A small text-conditioned image diffusion model, trained from scratch.
Model: 48-pixel images, arch unet, text encoder width 128, text encoder layers 6, text encoder activation gelu.
Data: trained on rendered landscapes of hills, water and sky, 145000 training examples, 19.5 epochs.
Rows from block 3 of the text encoder, named by matrix and row number. Rows with one number belong to one neuron. Each number is 500 + 25 x the weight over its row's rms, rounded and kept within 0 to 999. All counts start at 0. Numbers have three digits each. After the name is the row's rms in percent of the matrix's.
# fc1: MLP up (text_encoder.blocks.3.mlp.fc1.weight, 256x128), inputs 86-127
# fc2: MLP down (text_encoder.blocks.3.mlp.fc2.weight, 128x256, transposed), outputs 86-127
fc1.173 075:540501528491479479468508496442458539496559518497491527510504500526532500480516506473522515507459500515524467500493485492471528
fc2.173 078:531520525472493539481528491487500522511531492487459502557480498516470535533547563452480502458477546499470486510505470491485513
fc1.174 093:509528519502501532458484497507464508538523518562519471546504516473538488475515508488496500480514516436506501470454460519481494
fc2.174 027:476516521511495513504517489530518512530498516530456486510484479487511505475493506508511532503512525486504484508482530505451476
fc1.175 096:507476487557476511494473502469467504490474535497476505518507507508490525546533441546507476456503561454535524525511487489513511
fc2.175 027:527566518486505512491512475490511482465520532480500537476487505475530571496519488538469509503499485498504501536528498500514533
fc1.176 080:517466510508488505492488470487483564526465489552487492508513508516508520507535481539475517510491505443487523509556447520473508
fc2.176 012:494495501500455506498496499512554511513492445539498466515533551527505496517521499514501486530477488478538513488513475532494555
fc1.177 131:509513449470501486506551478429517510448553515473536514482489464535508486475502479451543515496517471463501520503524460511513523
fc2.177 138:478495461465522494524519496480505554482502526514525495475495470516514490473504454506551544504476479487485489518487462507515517
fc1.178 067:469511488443495462482470471535480507514538521542477518484510487540524515497508506504538496443488457507479497489503519506479519
fc2.178 035:535481484507527474517463535476510523477511513527498483502487483534485486511501491501541544493516482539478439494509569502522454
fc1.179 078:472467466491459494537491510492518483512521529490527475505467541492472430494510474478503509493504559489484545517535499489496461
fc2.179 056:461482525479480519562494502500539508463492517493476502504458502498502523516495492485497515477515557537495528510493554499515471
fc1.180 105:517499548464508496446445508511467495529558572557436502486495507489455492538484461534515540478501502454492508513506487537499507
fc2.180 026:548478547505492471505438553531498495483539558525471483480497497521489481511503475523480534476506502518491514526531473505484461
fc1.181 070:530505473506498519462445452468475510487457500537463485470519520495520494495543449493518519478486494474509488480526476509463478
fc2.181 102:495494525534550473453468473553547482475460531544567493496528494510503526525479518455508511448487480470491474467469499532540511
fc1.182 072:521485493496505508490518514495514494531488508525487510480504514509603451511492499557507491504519500446548535476486476523502517
fc2.182 106:501482559506512521502506524501488496517481474513522529490502508490617491494494459535495497515493496481496482500477484484530483
fc1.183 121:501479512458492479485479524500501544547533505511505501483503528520473516541504473528487530506491520498557525496487513578499529
fc2.183 026:521476519498503503463453532475515531498526503502447514491485520558508497521501506545462512533459516505529518497507538558496521
fc1.184 121:505493507527449514463486453483476501537545535539474495481482519495461486507472484477514483508484507461473498498506505473553485
fc2.184 030:476477511536473486471502467507483504533537542528503499537497553506530501543470500451508477545488502488497541503471505475530499
fc1.185 091:531504547490499466474501475474503501501552565513466521519509505527462497531513508500499490451502443466495484513487498488453527
fc2.185 010:483499527507480499472479488555485462491535504457498497513514485489478499510476503508522533510476476494496504549493460505519527
fc1.186 115:487494548471516518452490505515461519518536519506468517437495493505483463536472522505479502490456519417509491498536473515489492
fc2.186 013:503486523500508535432488548531475510481494531499468515459510507519485464513497503521475506469463501443468510500534449566481470
fc1.187 120:480486515538432485478522456480471529536512505522465506492480488491463498522485481484501487507488472455498479509518516458498521
fc2.187 031:455500526547450497487528457510499534542520495517459507509462495469487530527467519486523515538530461491479485523507497424533499
fc1.188 142:493488495436566520478491517492494505491514496483525528507511511521498527505549507542470503494489529503540537504495509559472515
fc2.188 031:498505501467547520464486538493498504449488480493515513482527511532493517480525507525506481504494485516506525479511522561498503
fc1.189 075:488449455497546434476467488485493488504485529539503476535490510505498519502517490492469526483504496499465516526509448536499479
fc2.189 109:521477512499549492503495475469459501516530498513490472540497479502495478483552509502468537508546460476515505521498536507554522
fc1.190 091:493522491495568527474495490483491515452476513510483521485479499499514550464527478495510543492496519539530507516542493519452490
fc2.190 025:499483521481492481490459479521478503465496507478504491491513541493474525479522513492448516484453537536482507549504478518499496
fc1.191 127:506517494434557540489500546490497456454527519526497521498500495485492530499507492541506527463506512513529514492495482546479505
fc2.191 036:524535494444531535494475556492476465444511480470487517442513498506532492463494472572516527465502481495527515466493469539531500
fc1.192 076:512500516521501497513521476496500520488556516511442472497532512503518494479549470416534474509511467476527489491497529484491504
fc2.192 026:481541515471507501514511512531503541474467503490508482480509498474479508524500513476517473524512526457514499500482529533500496
fc1.193 076:466450446490483461498547523462439539495512500466471530475480456516524512497545526515506525452510538487491522506525526483461497
fc2.193 131:501486534526434478523451452509505517509473549500479480545501516514485544508499466477503486531491534514532522510498516459521511
fc1.194 083:473494480505524504529500477479465526490478503534473518487482512495505520515522450522507516448520497522522509512523469533509518
fc2.194 021:488485478528545497533503536492515528510460499510497533477468507521484514526495512537469501406484493505524490467453528527513503
fc1.195 108:505519485455552540492506534469497494447502505514479526508509495488536539477532504520517512433528472558527492490460473534476493
fc2.195 012:521530476483527532506486548467497486455500480467496517467510496538507540486520522554526513449523461496514512447482485523507494
fc1.196 107:505530497473535532496540511487497477467565518555487512468495493488465491490498499518540526444506497496526480488506468538482483
fc2.196 019:508529487479508544490521535499482484445557492490478493464496496491525486457468478538531532435480519469502505479491441528532465
fc1.197 069:476469504492466527448506502524466515522527518483482496455491520502504486497507520511507503470531480483475499514518440548505482
fc2.197 126:500481490522476453492491517463482469540494536484472474489495517490524530511513491485483491479514502543482522510498510532538515
fc1.198 090:501490479535499497490520457450515537511541466554498465518505513523475542464556493515514459487506516498499438493524477518483510
fc2.198 008:538517472496551474466515463457513512533537466479539477541521493512520506478504523523481505479512498468527494498522490540497523
fc1.199 088:505530474453532495499553504464547522497533535492493540479479469518542506472488481452505522479483532466472510507506448527520511
fc2.199 139:499477470448542510462510489476475518523500537492514498524507477494496489481529446504527502486468517482501495525483514471481506
fc1.200 083:489515472467531518496531479496510505510564492554452479485475513490499537489509519505526500474517443513521511501517455516471524
fc2.200 015:502503476509528477482457464527522482508522493508474491490499508491488507546504524483537519464515474512457461449543486493488526
fc1.201 136:491535485437567540487483545477481468460514505512511530491504489504493545500533519536501518456479506528514514501502491545447502
fc2.201 031:497527486458524508478453548491445472461516496492513522458498478522530513452520475535504523460493466502527520485517491563497502
fc1.202 088:522499538488517488519512532456530533513503481466505463508499505484485523474469444506496481484467508497515524455539505499486492
fc2.202 161:491510526491483507519506540442521552499541481464504509510493494464464533494503439502481472504490487466484520441523486512502500
fc1.203 100:481483464453532508451504487519511532433483510527478505458502501507503480510551466544516503497477482519490462526535533497476468
fc2.203 139:479497482501495490485492532500497520483519481495453509471520523483509494505518482544512485534514510513506484498492546465500467
fc1.204 080:519513501483506496473511525482536523563522547486500513513496493519528508498521494419478523489507579477517543511501490529489494
fc2.204 100:501487485497544498462536506480522464556531513496477504486469475492494495476511536488493499483499561498491515515488513500477518
fc1.205 084:486468536480516483475503463499472477514541503531484480498493531529526461484500462469520491522458489550544476559544501477503505
fc2.205 229:489495478487547542505533534532506521507520478521491535497475510502498474567521539500543522468482508520480481499539480524475507
fc1.206 082:517480476491494506496456511494476523512499478498490509496539517525449518524512446551534536498496511521503497492500514499497551
fc2.206 061:488456498494508505508566497517488491468523477493513484467525523493479508505489481470538468497497445537450514472507490474489493
fc1.207 138:500472506469541507469495481485485516504503485532511523481492503494459496520509506559490524474499531466497522503534486564489511
fc2.207 026:484479492491523521476483520479517533487497485485464520492479492494481513505549533553499513459509505470494518488541486548500517
fc1.208 107:469494539483446485482517453519483541557539561511445465509493486516484500500470462481520508487487462451503514504509486512501519
fc2.208 013:450471534503444522504482485555482514515551535493457495489456487501521508488459465484501524531502493522480497498482514540461544
fc1.209 079:524507505488496544493518496436535536478529468487485491529492537489479547481528476446460524508527502502489525464513538471513522
fc2.209 085:510496504481499553485522536510484505482482528504463519511505529500495473516477542473508465496473530477447517458499510514471485
fc1.210 078:553474435504495487444525505500459475458511494472513504516497535486494508520528474422465523476511482501456530478506496514483497
fc2.210 141:494450533528491528491532501513477538480544524490476454535506539526491482543482531467490485538529465502494510523511520487514490
fc1.211 082:500483474482534518469529473496512560434478501513492497476511525514506496509556444503516502521479488520514474517525497515452484
fc2.211 097:490487500501501501487491520513502528463517485486454514492501513466492506501518476553485498535505517499510500511497545484490461
fc1.212 083:531502502495523511477503502488489562451511461489530485499517508497505510475532416511487493519460497508525498501519507514469453
fc2.212 140:495492517474505512475514538492497525495509490483485514534501498460479520491527455490452517533454531511523545487503541539500475
fc1.213 087:480473498500542511502485472513481530521477512508492487553479497463502526557512461486507514509479484484482505494513488512513520
fc2.213 151:527512527557462467463485477494498476492496482495484519484492503465496512480540480481494523489525538463497504490502512496482492
fc1.214 126:498517435469503492537539493435514506424548520490510518497496457556507519463505456485545533464511459487481505508524457520524524
fc2.214 124:494482461482494490549495489454488543459515532496534488487477492522496511463503449507542537525489468509473465534482456476529535
fc1.215 112:512479507487489500514463504494473516535504523573478536464480513474444506526499483555531492444479493526501518508495493552492513
fc2.215 018:492477498506491469499478490520498506506481504534490534466460506526508511548507510559510502457476503524502548517481462527523500
fc1.216 079:508453502501434469486508526500480533505506493475459492471518499551497493500533565513520476508517518469464515471517530501480500
fc2.216 141:510509521478454477517511514469514509504514495489516490503491523511476538487499501440528453510503476515507510501521462492503505
fc1.217 078:512543549467493506442519475508441513490539545522452507445508496495487463496495524508533490462492454469464487455527494504485491
fc2.217 030:514494535479500507474530477523479483495528536501479511439522487494498469458492514529533456512495464477477474470511488507480518
fc1.218 063:526470481519432495509496515499464471482503486468456499494525545462522489517504489455464482505501501473466502494495539481530521
fc2.218 087:500461527527475466513515455498510562482520527480529475524522527500481509516488481452488491479491474498511507552503506467493488
fc1.219 113:466479514478478465430457473520490580547528535503472484482503474535483528498509503527494512505465527488498513511480497507436517
fc2.219 009:473455519483471517472464466542522551492517518542482496530480498502482518494499515497490491513484530505462509546497526537428520
fc1.220 114:542477508474491498503493474487439498469528498506474513519497524504519480501510509482505503533432481537506446522524509475472540
fc2.220 264:517482546477461515482516466521489547471562513528487493506503514500483494562558525470517515463487527503503485515514482462474513
fc1.221 096:544518559437459493526460484447498508483506535503507493525497473489472539440513480542500486521534527502467495525524532513511489
fc2.221 160:509524538459476516486496493483508494479522490493483487541494463497492548476507497553484514538560521478489498511496543498516471
fc1.222 104:524480494544530508524488480439480515471479480495465525516512532497512502477530446500478494461502523490502525523514468492467473
fc2.222 009:536506513522504502504495435505478506456498478487474523545511530479525513462519483445437504465501490518490528480507470552497491
fc1.223 083:544457444530493459478472517474475506496505513497497465532512512480497506478523463458448544496511507485471531492497508518486496
fc2.223 159:505453531557544494472515453485455544509541522494490438553498486495496504493508508507462520493512459467514518551520509509545504
fc1.224 071:517483452467517536454507518507472525473478500480495483481523525491522476494542442477491512518479499505522536491535525523498442
fc2.224 065:487488503485529515485512525509508527491492504506474540546517503472497500491530498526463495524487533521523530495500556506514466
fc1.225 125:486444511521458470510482472481465536540476485510485485519513516538488494529507467526485486501468541448516529515519483490522496
fc2.225 016:470470525504441482505473451496487538506484486512468484498507536536495519516492486560524460516499501517503510528523488495493499
fc1.226 132:503502484473542521515495510484484475468455505479488547511507501478527514485535470523534506442492488548491518479514468489449505
fc2.226 017:498520465507523484525489531478464464488468472460507536516485457482516523480519501518542509446519484501483520500548481505475481
fc1.227 083:523545512529513529449503471472486484468557541537487489468493493512517481467517506491518515456503498482489476421552494490480471
fc2.227 012:538533551513531495473537490488498466482519477506519479511493474500463467507509538510498541487520484477464497449556492519507515
fc1.228 094:517516489479533475482530534472530509547520556486491501511498499496533496454516505449495505497485584494527534507497502501501508
fc2.228 115:503477490482539507443528516489521465556526512497504504477480500489486505478509521488490484477485579494502527484485501519456515
fc1.229 133:501440474565457504494501467452481527511458497492489501514510519499512492526482481505490477505482523445471497540515492439524499
fc2.229 028:511493495532500514494518433452514496495470497526508492534520513485504523460516473538467496509500481456461490552527453460517499
fc1.230 121:494486517531516519511480506497565520540502557536456474488517511485516512520500510508468484491481551538475487520479503481467505
fc2.230 220:474552507511553493521491517469546514527556531510465483460518473530482503528513521489489500480464556517449478515484524498501520
fc1.231 097:518514514469530509453443512464473492440520499586461527439498482511487524474481466519502494436523484512482493483506478490468493
fc2.231 007:487546497506526486484465529472471477481513485528463533407535482528512500492516503512488495452486503469505470498475474554503501
fc1.232 132:505521492478566526469459530503502481469512489506494525476506491504497549494533485539481532475508497509521510493517487534457521
fc2.232 039:512531476484553497464452510496479479475490474499503522448514473522497528466536513543527508456504476499503490509519473552520517
fc1.233 107:524514526515449525470501468510450503501540518555474530485518507483478493509466532470521483514484549475458502511471466461475491
fc2.233 037:521457533536479494492476513505469471530502492498515540494544469509500445489460495524514473510478497514467511509504480479458526
fc1.234 114:525498481502538506526506517455461452467464482470510527495514516486513474480524470511490491474488531476466506532511476485511490
fc2.234 024:537522476485499469501511518473483499457476499452478515488525502485481507524497493492511502470486540492461471579513439477512502
fc1.235 073:487479446481490488524531490467465483502528520533473520511490508510480512516494519479523493466495497540539472479519547522490499
fc2.235 086:489518502507466492525444479514486524501499530527472492522480513525507536513552472451537490527521497492536503488440504462542499
fc1.236 119:512450469525500490493480488467470516524488521504483537503494507512433504540503458551500497484478520493511538539543510530504501
fc2.236 020:508485476495480511465480510477501511496474473516462524467519507508475516484497469547504484482498492489511513573533458486473521
fc1.237 076:490470513543484474486477509513494508507490527506456517472516524499510491487494498476482495497506554485466516479461520454472485
fc2.237 126:522449516516484522520486493471505520492502574515481497537522553511491489524465491492476472518463505522477501527499479493476469